From a checkpoint of a small image VAE: encoder widths [64, 96, 144], 195000 training examples.
Rows from block 9 of the encoder of a small image VAE, named by matrix and row number. Rows with one number belong to one channel. Each number is 200 + 20 x the weight over its row's rms, rounded and kept within 0 to 999. All counts start at 0.
After each channel's rows are labels from the 100 images, of 14848, where the channel reaches its highest value: "responds to" is what is common among them. Only what is clearly more common there than usual is listed. The data: simulated telescope pictures of galaxies. In brackets: how many of the 100.
# convs1: grouped (3 groups) 3x3 conv (encoder.blocks.9.convs.1.weight, 96x32x3x3, each kernel summed), inputs within the group 0-31
# convs2: expand pointwise conv (encoder.blocks.9.convs.2.weight, 96x96x1x1, transposed), outputs 0-95

convs1.70,217,214,206,212,238,181,220,179,185,194,178,219,217,155,212,182,238,195,214,209,192,229,181,216,204,217,213,218,182,214,187,229
convs2.70,188,228,202,188,179,199,222,175,192,180,200,208,212,207,186,194,182,195,225,237,206,213,197,210,180,230,161,181,191,198,161,159,155,190,171,190,184,180,198,178,192,177,207,214,206,211,168,183,211,165,208,218,199,210,191,181,221,241,183,190,186,178,191,206,232,202,163,226,215,189,238,207,180,223,209,188,155,232,217,197,167,205,216,192,189,200,217,175,195,206,197,199,224,193,199,233
responds to: many stars (94)

convs1.67,214,213,214,196,172,181,181,225,181,184,189,192,228,227,208,195,223,215,189,203,195,203,230,239,213,184,184,175,158,178,178,214
convs2.67,188,193,178,189,209,204,216,190,210,237,236,228,224,203,196,187,202,211,188,190,227,214,192,196,186,157,199,197,203,228,192,169,167,152,200,219,217,190,177,219,203,165,220,192,191,221,204,212,204,216,208,210,229,215,189,175,221,196,200,195,187,227,196,234,211,195,235,201,181,178,187,222,245,157,179,204,210,203,173,171,193,193,207,256,182,204,234,188,189,181,215,187,185,215,189,211
responds to: many stars (83); irregular (30)

convs1.57,216,194,201,226,196,210,200,214,186,171,193,188,191,223,189,198,176,223,210,163,150,163,181,205,216,227,194,168,210,181,200,183
convs2.57,180,168,208,207,170,176,183,152,227,212,214,202,208,186,209,206,205,191,190,216,197,217,220,222,188,179,169,197,205,187,216,220,193,189,184,205,203,223,212,217,185,227,178,210,215,220,158,182,180,188,165,226,162,185,182,185,215,192,209,200,221,182,205,206,184,236,175,216,216,211,221,190,186,175,201,224,184,203,206,185,161,241,209,145,194,214,216,188,191,186,233,191,206,201,224,236
responds to: many stars (86)

convs1.79,218,184,185,221,198,188,194,230,168,175,187,179,157,225,220,237,192,209,182,216,179,214,183,192,191,161,189,180,191,208,203,198
convs2.79,196,230,182,193,203,203,157,188,189,196,180,210,196,236,180,195,226,197,198,154,206,225,218,208,195,208,187,188,164,199,245,156,208,219,210,180,213,154,205,180,219,186,194,161,165,210,182,205,175,213,192,181,198,180,200,195,204,175,222,183,168,188,202,215,232,192,183,190,214,211,196,221,184,213,187,218,188,223,192,193,196,181,227,208,219,183,193,231,189,194,218,156,185,209,206,158
responds to: many stars (82)

convs1.7,221,233,226,206,172,180,191,217,213,206,221,193,222,222,213,210,180,211,196,205,186,238,200,200,226,184,245,215,210,233,206,222
convs2.7,163,186,203,209,162,213,208,207,199,211,166,195,217,174,197,147,203,213,162,193,243,181,210,245,210,226,213,211,193,208,196,212,177,174,214,225,176,195,211,222,188,211,186,226,184,203,175,192,180,217,240,177,183,165,218,204,190,184,205,217,205,225,203,191,208,217,207,200,191,203,216,183,230,216,198,196,220,196,203,196,205,213,229,203,168,199,145,204,218,223,188,206,201,155,223,198
responds to: many stars (83)

convs1.38,229,197,211,219,197,200,201,200,180,188,205,205,176,214,185,210,198,213,248,206,176,184,215,170,173,176,238,173,235,188,178,200
convs2.38,224,237,189,167,211,200,202,212,182,181,206,229,207,240,209,218,225,214,195,183,187,225,209,235,197,230,208,199,241,176,187,213,174,193,220,192,210,205,201,163,184,172,192,200,234,239,188,200,196,213,198,198,209,179,175,238,179,171,193,194,178,211,208,207,215,205,211,182,176,181,184,200,195,193,220,167,224,205,202,195,177,181,183,193,225,200,175,163,220,217,185,199,212,200,201,136
responds to: star cluster (47)